config.yaml
arch: "mobilenet_v1"
model: "image classifier"
dataset: "close-ups of made-up surfaces with and without defects"
train_examples: 50862
image_size: 24
crop_scale_min: 1
horizontal_flip: true
targets: ["defect"]
num_classes: 9
norm: "batchnorm"
activation: "leaky_relu"
depths: [3, 3, 8, 3]
kernel_size: 3
stem: "single"
widths: [96, 192, 384, 768]
mixing: "cutmix"
loss: "cross_entropy"
head_dropout: 0.2
init: "lecun_normal"
optimizer: "soap"
beta2: 0.999
lr: 0.0016
beta1: 0.95
shampoo_beta: 0.999
eps: 1e-08
precondition_frequency: 50
max_precond_dim: 1024
merge_dims: false
one_sided: false
adamw_lr_other_params: 0.0024
grad_clip: 3.0
cautious_weight_decay: true
steps: 10600
batch_size: 512
epochs: 106.7
lr_schedule: "cosine"
final_lr_fraction: 0
warmup_steps: 210
weight_decay: 0.3
adamw_weight_decay_other_params: 0.05
Rows from block 14 of a small image classifier, named by matrix and row number. Each number is 128 + 24 x the weight over its row's rms, rounded and kept within 0 to 255. All counts start at 0. Numbers have three digits each.
After each channel's rows are labels from the 100 images, of 14848, where the channel reaches its highest value: "responds to" is what is common among them. Only what is clearly more common there than usual is listed. The data: close-ups of made-up surfaces with and without defects.
# conv: pointwise conv (model.blocks.14.conv.weight, 768x384x1x1), inputs 288-383

conv.375:098162084109159154117151144143131084121136090101124139126109105138100137118100085113144180139145142183116130112121137128132044122140129081154085099122117133166113085117146139145131144124128144117158142087122127067144137124137141140159108155102158094129134149120133116161110108109137116173
responds to: stain

conv.250:124144138121144115134085124166137131142168138122158103160120135093097112155117140121143177128130128145121083120137141181076165113122134135131147145088120137107160120101143127073095125130081158120125141121136105145100128104152135153089114131070127090096154173086140129126125178112149118114
responds to: hole; tiles

conv.500:161114131149084152131080089126116126159136153122115144132196133150156141111120097148106150129146085137182148082151150091135110144108101081194144112091125106133123127132083130147093099114091160150180125146109143122129101119105120099127103121111161139129156131138110121122087131158119074112
responds to: dent

conv.195:156121078081155132123162136099134143114200104106123088125126117135136124113097090087108117161141151118094129128121071132114139154144116172107170100092121124121107202135110130121153142127134126151149096158151107092153162149139139099137141142171126096087181171141161120129170106208100132123
responds to: scratch

conv.700:122130126140101124131132132115115137130112121111107130146097020136162118126115131142082116080088128099106121123105144148115106139068145092159112134110149093100111140136138086117141140118063148147110108161132149157125116130121125090143138142136110148098118194122123130090104091111163119147
responds to: leather; no defect; defect: none; circuit traces

conv.357:145127137117141126126115194044099170133102189171103133141125129112163084149119130161135110109157118099109136147123128116133143128150110093097165154099142110170116121140125126135130146164124125130125109140148147132163171100100116131099181107119095163138117136080120156129141151108147135066
responds to: crack

conv.440:118100118132131141120125141115124130107127096101137105138138133096102137103192182088152077115136119159077101148117137103109108133123130116152125094111130117159138151133088058153104154163154095135146131135119101118113137154136159144121118139120137128121130149127119140087112090086119118152
responds to: crack

conv.726:133106141103128136132101131140175159126163121127140117140125117120168149145123142134108160115112104129092144126135098142078166156133151159131134112116113135158112120142167153133081119133112187157099137117122099111101120141057138102123109110139135181116128135093115117104104134125163135122
responds to: scratch; tiles

conv.429:104140143187147143124109134083128151179132090158146159125136106126105159111091132119118114116091114128143123172107134124128154117131126113122090137172152164125108136119172118129109142148128105138098120138137090168130143113118181130123095147142157127131110112123145149160105143130141135120
responds to: bright spot

conv.126:137152164108102106113130126122134121153149120120109136154176129118132099128128141154154152132141140132108123072150128120159149170125128104151139144114115081155118132128111101131131148138113153119130111136166143090093115147137141119115111171117160131169103096058165065113162146128157106114
responds to: stain; specks

conv.654:128158131113157152158095073113137117107130157134159108138144157112151132136177159141131127096113119121114077081107099139144137155125144108136120141106120131146127141152130092131138144140083135070173125111112155111086083155164197107135137077132101145118160099134130095107149120103080107131
responds to: dent

conv.583:128097123138148140134077105120118128156105148112135159098087143120064127128128142135162148119131105144138132110105146108055153121156115153145122102159128186165138128133142105108110170109167153191119178104133105119110149145159149116115147118143145124102119140113126149141118119117096138135
responds to: bright spot

conv.144:167126112148138137148131089092154099097141171116111131143115103174153117150126058160134152131130150145096139164136193063156143098096134172076135111106115138196161131151046147125109091123126141142097087155115134109131136147117130135101141155124133102121148112123121129146146105105143161143
responds to: dent

conv.360:121123120121096123149108138142131168149111097123106086122086139146155097095174143131157128121117146121130071134151104143078103113103118135098125103082127151158144141121156091108112109102119117136117120140130135113147147134081117151138117128128186133165138109151118135121139134134123116147
responds to: bright spot

conv.194:145153150134114085134116132137142143103089130110134115147162109171159128085100172122159139096107097138135102123122110146097109096126145144119108097092129153130139166140119105126153127159096102133105100087159109159133145111086120101137113130147126115149134105111106165121114124125123132155
responds to: stain; wire mesh

conv.368:154137121090118132110071098127148089140117077134113149121116180096144115119155131180117140133136137135138139137115171149185109073126146192162117124135128183123086148126139109081150142124112120129135147134099142112140101093163127118134172154081108120114140138122158135160117113113064107119
responds to: bright spot

conv.605:136091141066125127128125144110109130108122152147153109141104139120149119113149133112086160130142135111109152125106110142134122037093151129151136096118071106132170134127155124126120100127126140091089112155148123143123146122152118150102143139128158148122163162101105135162107119081127127094
responds to: specks

conv.8:088106149076110120143156120122104088161101099139171084126174099091133181126120132152165116098143086107131152105179125134081078155111119091138126138144113116113157127124158132132105136110047133142169128145123121142116107155136091118145144137157129138167163151121112117143148150170150124108
responds to: hole

conv.659:166134144132128114168105114098163142164172126181134138181089143098132115126121133146170128064157103110144149132129148176182147143138145088127123139116142176126127167139118146132142149081145134145161135102157131175112119110121092135128145093130132107133130138130143194161110130125131145137
responds to: dent; bright spot; tiles

conv.135:153134109119113108119114100139167124092158143114118114110106133151111097152112176139128115121172118146157172181124099131088103141144130086185117153132112150114148158156092133116098134090084147115168133096137094192120074141160131150117147112136122144150148100087117120142105144156132108132
responds to: specks; stain

conv.362:172147083051161098110131137126109118144123130121113105170155134133171155114129185124110120081146143135115178102130121102112109151187130106111157156151121101049142162101124132118140142110155121179102138143100113104133150162120101115094134122183138155119153131140088134148142115079101175156
responds to: stain

conv.702:102144140104125138136125136127149171095148132168139121113127186123090127111132148139117173133130112137072130102145126151097146151148122116133114129094113139095130131102129115132151119085124145123135132146116116130177105129128099106149123112118102128153167143130150162099136153132169117145
responds to: smear

conv.604:149099134109129137140136154135143116099074100141091107131101102117079114116140092120095107124138135105128118156167178110130168115106096114128125138115121161145130111157113108119144145151122163105105144148098109125150112117106121088116138140108099116132131115141131137133182134097140148124
responds to: hole

conv.618:118121132084116119130089127126109116098130087125101148159118129120098146171114133116110120112164062153147132132117135134169090120120142097152128127141128125141127115132140137139117102117112120173122114136135143158120081059153158148129112111174099119132156136133144155124098145130115164132
responds to: stain; hole

conv.245:148145083170158116136128139152126126157124143119148082141132133148114165108136148114105111126141131126113160156125105100137082141166101097122145111145109166110142112109125066156121179084119143109132051139092111122163123159105107137089103150119181139115124123156101145113138115156105136109
responds to: hole

conv.464:138098114129109106145118114126130108150125127116144109127115132153120149101099156141173116120087152125172087106119130134131118109140120152127107115140144135109172155154122161170126111125112130101088134118139153099098116146096149169102102167165097059145162134113154117126166113120154181122
responds to: stain; dent

conv.365:120138160139121192136083145119135153124116113144149157109110165120148135116112141141116155148161102083134142139102080114094158113147128089094127161115144126096105117106157133146137141101118130157080126116118156138136173117152160147089124123171167109107086161215119153112124111113152109156
responds to: bright spot

conv.493:096100128136120153129141128139118168110149157154157130123130126139122102119134120154120113129113114138140106127125130130100106167141118104157130110112119164105127126100113128114131115161095101106161123067137102119160150117174078133150135119118168121118145149076110113113094169130154141094
responds to: crack

conv.77:125123118125124168140151120093131116097110138147107142108119108103124129133064134131162130148167101122123172108105095141164071119139150102090133163127113130174155119109139110101127146099087178149102100144142121150140143122106123089125137139099103111101147161101145126177116169158123150127
responds to: crack

conv.116:105127127152134122134152132156137116119072202153096123112155100092143129153117166162142121156177136106085128126139115142089109104124123134184167097159122145112113142126084155125118098133118154153120159139132133137118147111128147130115116142119139130117136161095112124093144138157122127162
responds to: bright spot

conv.559:118127077125125108111145142101097144131119140128104120154134124180144126146145146140102155111147101118140075128128094155117123106177111124128141135127153107136141102113114159132115152115148093125120115069120117114114125127167142139134146135119141126152124052125130119101068131116122163124
responds to: crack

conv.75:167116087135128116147111113132116146140132173153117129125129150176151140156115093137101169144130155113131107095156111098087116095102138129104133166118102125161115154138091097126088141094119141103110173124115119154149118125112119115112132185124166143128123070141087121103137129111133127110
responds to: dent

conv.471:118172139096110124123096149168129168148161145121141110155165135130075084135132139120142121084122161143185126185129154123124159107089119114112127138175121116085116116117104117105104101083113161124084094097135120144085131128142114128150165137157135121115182135097117120131080083089132174093
responds to: smear

conv.348:098122142137147173094120131126115085122120087075143143140123121112088132112105137093143180127143100102128143128101124175152104072136116143149140125146103122170101133153105101102132074090084133131110148131118108123150104148153127153130159108139113094116150128157118147097135105124156107071
responds to: stain

conv.78:147123097124115125119130118106119077172115110125127156132129124113108161159127124130165136129148138139116173159125129117148058089146100126142118149113144144118139176062098136132105166108124115131125127130143108160128107111162122120159154087116123134134132100131109106110131140139112153164
responds to: specks; wire mesh

conv.595:148085139112106138114133171133091124119134133113135119160111163137130123132126149131126139136123140114134128141132153127149136112140140136151182160117143115153133164131138154159104086103125113100155145137184133148130155147123077123136139102132109100162147171138129119154100092167109125125
responds to: hole

conv.458:066150097072144154131106153141151096128107126099113172109112142164134099116108117170106153147106097119131098104142140126160164077142097121127132168121167117128107164112110181105163123139093120172162144140164122126105145145120074116151147105101120123131133124157081146104130145167139131123
responds to: scratch; tiles

conv.122:094151128100140136131114103154140131148160139127146100105128118127128111144112112121169113166158126097098121153106122111116142136148131159119149105115131134145135174114117108171144138144149112140166159125131152103133151107091088118147161143057142154143141121105112137136096090116140130107
responds to: dent; hole

conv.117:105083126126115107127143132123108121135081122125143122159135107146111117205153118091128150140109118146120187207125114114140128149150126156136143118102116127178100079140105136132122174168119114107122192154120134091126162127130154161098172132100082116156120135105083113170138131127123117141
responds to: crack

conv.291:169134129124108125121122153133133136172135120101141111104120125061096180153135122092089182081115107122111087099136116108085143125127118097140154113073115103123096129102118117084150114118148130164076150152122119187127131095118095153098076133132118114116135141151159109120120091061135123123
responds to: hole

conv.224:153145120133109123129104154121147135161166127104169135154183135102091158125118174109132107111093126115125151123125163133153157127135140070155146183127107132096114091094105136097108104127154129119143115162119122222158138143159106116110089137160116157076140178175119125151098157125152120161
responds to: specks

conv.255:147143104123118154137180154088117119134145135147108157169101092165144143136121137149095161137085162141146160159131129103168115130105143140153129111134134124133131138127140141124157141138090115182152125136148173115136145137094165128147142153160133136137093179097157117135111128147098113128
responds to: scratch

conv.649:096131143130166127145087137138107080108152105140131144100161116119152131132112135080132134150177164136122115139135173094152143163140149123131095166101122133123126106105178135084119066115126110147120165123132130151120109143132146130108178099142124095131127132127127166117155080139144127124
responds to: stain; smear

conv.600:104122098076117125126139145141154132113110098124133142133122138109150104120162092117077116157109136093103146126104121124125139166125128138139117144135119128157127139150103101115128145098100136137165070117128148125156123108151124080124139134115131136071143138133111082117077116130135116172
responds to: specks; smear

conv.32:147084107127175127135132142155163115115081118140117101141127147111082148121144146149152155163082139126180131097146091116118112131129132136083096139129098144138129102129138115083156145153151127165129107127141128129121147144107135117165120133098136163113104155126170123125089089105123138124
responds to: crack